Rows from expert 0 of block 11 of the encoder, named by matrix and row number. Rows with one number belong to one neuron. Each number is 200 + 30 x the weight over the matrix's rms, rounded and kept within 0 to 999. All counts start at 0.
# gate: expert gate (encoder.blocks.11.mlp.gate, 8x96x192), inputs 64-127
# up: expert up (encoder.blocks.11.mlp.up, 8x96x192), inputs 64-127
# down: expert down (encoder.blocks.11.mlp.down, 8x192x96, transposed), outputs 64-127
gate.71,252,201,191,231,233,196,239,166,215,218,240,195,141,216,171,160,238,180,212,235,259,178,214,172,231,192,204,214,149,184,217,211,179,190,191,134,220,189,199,229,220,149,225,219,173,177,157,172,185,280,210,171,267,142,183,171,206,246,238,158,184,250,196,240
gate.72,204,150,201,203,181,195,263,170,195,234,228,189,157,226,194,201,159,212,153,230,166,160,232,185,151,196,161,175,157,215,196,172,247,247,185,163,175,233,187,223,161,219,211,208,198,194,235,218,185,226,251,237,184,208,187,156,266,216,207,204,196,172,193,169
gate.73,214,263,216,234,220,197,198,133,193,211,190,222,190,176,221,278,227,210,254,207,234,200,160,167,189,222,186,223,219,142,198,211,241,207,175,191,226,206,171,222,191,179,142,227,120,186,182,238,204,200,210,205,209,219,227,272,212,213,199,182,193,204,218,169
gate.74,195,215,258,223,210,168,151,209,162,183,193,185,199,243,119,214,169,200,202,229,177,218,154,188,229,126,202,234,190,176,133,172,180,223,212,198,181,221,159,203,133,190,181,252,169,212,221,251,218,207,219,247,180,216,214,205,157,219,188,210,214,162,200,179
gate.75,197,224,190,200,230,252,221,136,210,220,176,174,193,211,126,198,235,227,256,167,221,158,175,187,199,194,205,197,172,158,218,237,194,209,185,209,203,186,187,215,191,172,199,198,155,167,188,229,221,182,204,199,203,286,242,204,183,222,247,198,228,180,203,272
gate.76,190,184,236,205,234,175,192,226,132,215,200,255,182,244,169,182,214,221,238,196,223,184,174,221,160,181,219,217,192,253,223,167,211,209,183,180,252,205,217,189,237,216,188,181,175,220,243,177,250,213,202,175,221,252,172,190,169,217,228,204,192,198,198,231
gate.77,181,189,203,201,158,241,143,206,239,167,209,173,220,152,193,242,150,175,192,151,249,258,217,195,214,213,224,235,219,226,177,208,243,118,218,120,140,241,210,200,258,192,181,254,228,249,162,216,171,142,213,128,235,125,240,207,182,259,252,230,225,272,231,223
gate.78,264,204,227,198,217,192,217,197,171,231,154,191,173,215,201,168,215,227,201,164,160,181,146,161,189,220,165,205,163,267,272,170,153,190,186,229,257,256,263,182,234,188,184,204,162,140,200,156,180,249,157,142,211,207,116,190,159,224,225,156,220,215,192,238
gate.79,214,183,194,214,182,204,213,216,191,154,200,210,153,138,162,197,208,185,230,217,200,212,214,218,164,169,171,196,178,184,220,153,207,150,229,211,246,180,209,220,245,200,250,197,217,178,250,208,167,175,213,212,200,197,195,183,239,218,166,194,240,190,245,200
gate.80,237,170,253,228,164,218,208,185,164,166,231,164,196,182,156,198,165,236,239,213,202,194,168,215,258,152,191,197,194,186,218,222,242,215,230,173,168,153,275,215,180,223,215,252,192,227,158,170,221,185,224,137,163,200,223,189,165,153,237,171,213,159,250,199
gate.81,190,231,193,245,220,146,212,228,200,187,230,251,203,217,170,204,221,152,200,268,219,198,194,174,201,208,238,182,222,197,172,206,209,202,206,142,253,192,182,205,205,193,245,159,172,182,132,200,188,220,241,183,172,191,195,175,196,204,183,209,201,189,250,224
gate.82,194,227,194,228,229,242,151,218,135,190,138,192,190,202,158,196,272,263,245,190,154,208,211,152,242,184,229,208,188,189,194,189,218,221,137,200,170,208,257,222,223,194,142,179,167,228,165,169,202,230,174,136,130,197,211,214,145,167,210,201,227,186,238,214
gate.83,229,199,261,169,207,266,183,161,198,195,173,191,193,177,204,207,130,197,147,241,253,195,186,218,204,159,244,227,239,210,218,219,174,211,219,183,230,197,160,126,234,194,226,190,134,221,164,220,218,207,170,183,221,162,208,204,128,199,206,227,220,255,183,249
gate.84,182,231,219,164,201,192,170,277,160,214,193,207,205,215,258,159,227,215,236,214,186,174,177,177,239,201,150,195,185,228,168,176,176,232,203,187,247,201,160,204,235,207,162,242,241,239,226,217,191,130,209,193,177,198,205,237,204,190,217,251,192,202,183,238
gate.85,182,233,190,158,145,209,238,224,211,205,194,184,183,167,200,207,148,186,197,180,214,208,210,246,151,202,181,207,201,171,194,258,213,177,222,178,192,194,240,140,223,185,141,206,222,174,215,230,173,183,175,156,217,215,245,216,200,210,204,192,188,244,245,162
gate.86,204,229,175,177,207,170,229,196,121,182,138,247,184,210,186,161,218,205,159,169,186,166,206,224,192,203,246,164,205,208,261,180,137,153,202,199,194,177,215,228,192,222,216,215,235,211,186,163,202,175,118,237,237,233,178,200,230,190,167,199,188,209,185,249
gate.87,235,200,208,211,209,174,193,178,210,148,187,172,229,153,199,194,245,204,172,239,172,214,213,122,194,177,183,210,230,204,236,213,166,186,221,240,225,215,154,207,243,209,257,234,238,143,212,197,275,214,177,217,209,204,222,201,187,179,210,205,198,154,159,208
up.71,194,240,178,163,232,204,147,172,248,152,207,202,185,210,243,207,229,172,219,163,160,253,165,237,158,252,182,171,324,204,226,180,199,182,211,205,217,206,179,98,184,195,135,209,276,236,230,242,200,193,209,195,174,213,265,252,228,241,288,208,246,233,184,138
up.72,212,182,186,192,237,186,189,150,184,186,240,226,210,185,212,268,228,199,273,196,254,154,195,148,232,207,221,223,155,211,209,185,169,163,249,211,206,190,213,226,205,222,205,248,196,239,194,169,208,184,205,196,190,217,194,166,201,195,180,190,202,190,176,189
up.73,208,212,270,242,158,220,212,206,192,187,164,212,184,223,196,238,188,207,215,205,189,198,193,182,237,215,205,248,216,176,138,184,173,179,194,211,265,216,121,200,235,224,243,229,196,166,163,216,191,188,160,188,168,261,217,173,208,211,166,197,184,186,203,227
up.74,147,215,250,144,225,252,185,270,217,141,201,210,167,175,167,216,179,189,205,234,186,215,218,183,197,157,176,204,183,177,194,232,193,221,216,189,170,222,205,188,172,181,145,214,192,203,197,260,222,184,157,195,170,221,250,198,181,203,223,215,213,171,263,179
up.75,199,226,204,138,204,196,140,175,219,167,179,212,223,160,205,208,199,222,190,146,181,188,209,188,245,176,243,192,221,206,208,193,177,244,216,254,157,240,218,179,196,166,189,135,231,208,240,195,155,181,184,218,168,197,215,179,236,211,254,261,247,199,221,144
up.76,177,245,210,215,240,215,195,187,245,149,244,230,208,176,175,206,184,144,173,208,163,218,201,231,208,183,180,219,244,176,238,215,192,190,220,177,153,172,218,142,206,192,165,198,243,185,184,171,229,133,226,226,197,167,221,246,222,219,195,229,189,220,240,193
up.77,201,200,195,207,260,213,204,191,218,191,223,211,190,227,260,234,206,238,174,238,198,152,201,198,192,174,196,133,238,213,191,193,240,254,154,171,167,164,199,142,198,228,192,208,169,162,241,211,169,209,211,233,85,229,178,173,235,187,214,154,206,221,122,173
up.78,237,225,182,205,192,235,183,196,198,128,270,221,226,173,228,257,197,235,160,184,162,210,200,208,199,130,179,190,289,121,140,250,272,227,217,164,145,206,206,185,222,224,167,185,222,173,198,222,167,212,180,159,198,177,213,201,204,178,189,134,151,215,162,164
up.79,233,221,201,159,214,203,189,164,216,202,179,191,137,167,250,203,197,215,190,180,188,175,187,210,184,223,181,234,222,207,206,196,173,230,243,241,241,222,237,193,205,142,212,223,211,209,186,212,167,164,130,177,180,193,208,176,179,242,186,215,224,226,177,236
up.80,238,246,197,173,223,228,152,219,231,187,148,182,213,198,224,150,198,210,183,218,240,286,236,180,236,228,196,234,223,239,181,195,189,228,179,228,212,210,226,159,260,159,168,189,221,234,236,211,214,199,174,199,209,163,207,182,201,238,193,189,236,166,204,198
up.81,179,215,194,172,225,202,236,196,230,187,200,251,226,211,163,198,176,186,202,189,193,222,180,192,168,173,228,175,206,189,183,237,210,224,184,168,200,151,197,201,204,136,195,167,162,170,168,254,203,168,210,202,232,180,203,217,193,199,187,186,256,170,263,156
up.82,230,178,165,158,221,184,255,155,207,169,206,149,185,169,227,188,222,210,203,227,248,206,225,156,216,162,202,265,189,197,231,155,169,171,216,208,229,148,179,217,210,178,192,247,213,172,189,197,248,224,225,145,187,235,203,158,230,194,142,219,147,190,198,274
up.83,202,206,212,173,178,202,219,232,168,204,197,171,211,204,203,206,203,238,218,231,209,174,175,122,242,213,193,180,181,209,198,222,213,205,187,179,202,248,160,213,237,223,211,200,197,200,205,222,201,207,198,215,188,192,204,237,208,191,230,203,224,175,184,217
up.84,187,198,224,188,197,210,236,209,218,188,187,212,207,189,180,217,225,214,176,193,169,207,187,185,229,226,218,193,273,198,171,162,176,196,202,215,247,190,240,155,223,203,184,209,227,169,181,202,196,234,192,200,173,248,216,214,234,183,225,206,216,214,185,226
up.85,207,272,212,218,196,216,192,208,204,202,136,186,172,197,224,227,190,234,191,194,236,196,178,205,162,195,192,159,190,252,218,253,177,212,178,220,203,184,209,210,189,128,284,161,211,132,179,171,204,158,193,234,218,198,213,224,151,196,185,108,185,221,200,187
up.86,143,190,184,171,166,171,204,174,259,173,200,155,203,197,236,273,238,206,218,157,164,176,169,190,163,225,174,225,196,149,156,189,226,267,235,202,129,221,210,169,167,223,136,219,215,159,212,227,246,202,223,185,144,174,225,222,248,181,248,188,225,216,241,137
up.87,212,109,212,265,220,154,205,232,177,202,267,186,181,234,209,239,239,169,182,257,194,222,116,213,219,205,238,198,197,163,172,203,206,159,213,172,193,193,239,215,187,196,196,210,189,159,161,252,174,196,250,152,184,175,233,169,205,171,190,236,205,147,191,242
down.71,186,227,165,229,182,163,248,135,203,146,168,208,185,226,173,135,200,198,257,214,154,178,140,186,177,248,194,211,198,223,205,191,185,201,194,167,191,226,151,200,168,138,178,206,239,247,170,283,209,215,219,192,253,261,160,178,157,263,183,180,176,191,201,184
down.72,212,201,226,221,205,186,163,229,224,169,214,180,195,224,221,239,199,167,195,211,187,146,146,214,231,225,169,153,202,166,148,180,197,189,171,196,181,231,207,156,155,216,175,150,190,197,206,222,186,193,179,279,184,221,178,208,205,183,193,222,233,228,223,255
down.73,215,189,200,175,185,222,260,199,181,229,206,207,173,233,226,169,193,257,231,189,190,203,203,248,175,202,180,217,161,217,228,180,133,180,182,159,187,205,251,284,186,182,219,139,204,198,196,229,167,168,261,201,203,192,195,148,187,198,197,182,172,207,178,159
down.74,210,187,251,190,237,225,189,219,212,175,211,204,262,203,231,223,185,208,194,150,200,206,228,205,177,224,230,139,211,212,169,175,191,194,214,222,219,233,250,191,181,216,225,206,188,205,198,148,171,252,181,238,192,178,191,215,192,223,246,246,195,183,226,235
down.75,189,231,183,198,222,200,214,147,169,209,139,170,214,193,248,198,140,202,201,186,144,207,180,217,213,161,207,186,263,180,188,193,212,207,151,237,172,158,198,182,173,196,184,232,199,197,204,251,228,294,251,217,206,200,195,200,272,237,188,251,242,229,208,147
down.76,233,174,194,205,170,203,234,157,177,202,189,208,200,200,155,182,134,223,282,198,170,182,174,172,198,195,210,182,163,191,196,198,205,214,218,206,277,207,187,183,185,181,226,205,199,241,150,209,148,197,131,199,182,157,149,177,259,151,199,183,177,209,167,192
down.77,191,224,174,230,182,182,198,255,228,251,253,212,233,152,215,239,157,187,182,196,238,192,228,184,221,111,218,229,172,184,233,217,171,205,176,171,150,199,229,188,184,198,227,262,200,195,214,181,147,166,197,209,247,135,220,312,204,150,242,204,188,206,195,213
down.78,192,228,141,153,175,189,259,128,188,229,202,184,176,180,116,168,206,205,232,172,169,202,249,237,224,210,245,255,155,246,219,244,204,230,149,200,198,185,215,183,257,177,171,211,212,209,174,209,178,172,150,220,302,207,210,209,175,245,162,187,198,242,208,163
down.79,190,201,219,261,253,164,222,224,250,203,207,189,189,201,186,198,187,142,165,248,232,203,205,214,254,169,190,236,141,202,181,135,166,220,226,180,235,188,219,200,206,220,146,226,232,255,240,195,197,222,213,222,246,220,162,263,193,225,188,214,223,181,207,191
down.80,208,218,245,220,247,189,208,222,241,199,146,174,163,159,223,230,169,217,165,221,197,161,165,210,181,168,185,211,208,186,211,195,194,188,240,149,205,211,193,199,152,188,188,165,223,182,237,218,160,210,168,236,184,235,176,185,190,201,210,214,167,219,223,216
down.81,213,257,204,181,214,233,181,230,196,191,154,199,187,199,299,195,180,110,256,203,175,140,228,221,160,207,220,214,178,220,197,249,134,161,162,158,234,187,228,193,187,237,199,189,184,166,198,167,147,190,179,226,195,191,208,177,174,183,135,232,198,221,253,187
down.82,251,213,185,187,210,182,232,176,224,194,195,123,205,205,262,147,216,186,175,184,211,225,186,192,202,205,212,225,137,212,238,205,188,200,192,232,201,223,257,173,214,222,244,112,216,249,169,231,205,183,219,163,177,182,244,196,191,191,218,198,206,206,173,164
down.83,186,220,200,181,193,109,251,225,236,206,179,189,190,222,169,184,167,113,184,193,237,238,210,187,171,197,160,159,189,178,216,212,209,186,253,186,216,213,163,251,171,149,215,215,232,210,243,255,160,193,132,205,243,220,225,181,206,198,147,226,207,198,169,217
down.84,180,213,207,222,183,269,182,173,185,226,204,192,210,205,169,197,217,210,201,214,240,205,185,241,221,261,158,256,225,263,244,216,207,183,199,171,216,184,226,172,150,197,202,180,197,226,153,212,235,183,254,203,164,228,226,216,233,221,220,205,221,198,174,286
down.85,221,213,213,204,188,200,203,221,213,198,238,202,206,187,206,191,206,265,207,197,158,172,135,149,207,205,198,242,203,199,242,194,199,159,254,182,181,258,201,202,211,204,222,201,186,161,180,252,199,227,117,263,177,243,219,145,253,183,191,219,245,200,196,136
down.86,189,239,168,255,186,189,233,137,230,191,141,222,165,210,173,179,173,193,232,201,161,187,171,239,170,177,235,205,234,185,197,270,186,154,172,201,191,202,237,196,209,154,179,182,182,243,149,250,209,209,218,249,203,163,215,133,242,186,172,207,253,211,201,185
down.87,175,234,208,157,163,215,163,189,233,222,242,178,162,205,156,188,203,199,247,195,214,205,214,226,232,213,198,196,163,229,170,237,209,213,150,185,182,210,192,160,158,210,173,243,136,243,228,157,158,201,203,156,248,204,201,150,178,244,208,234,164,188,162,166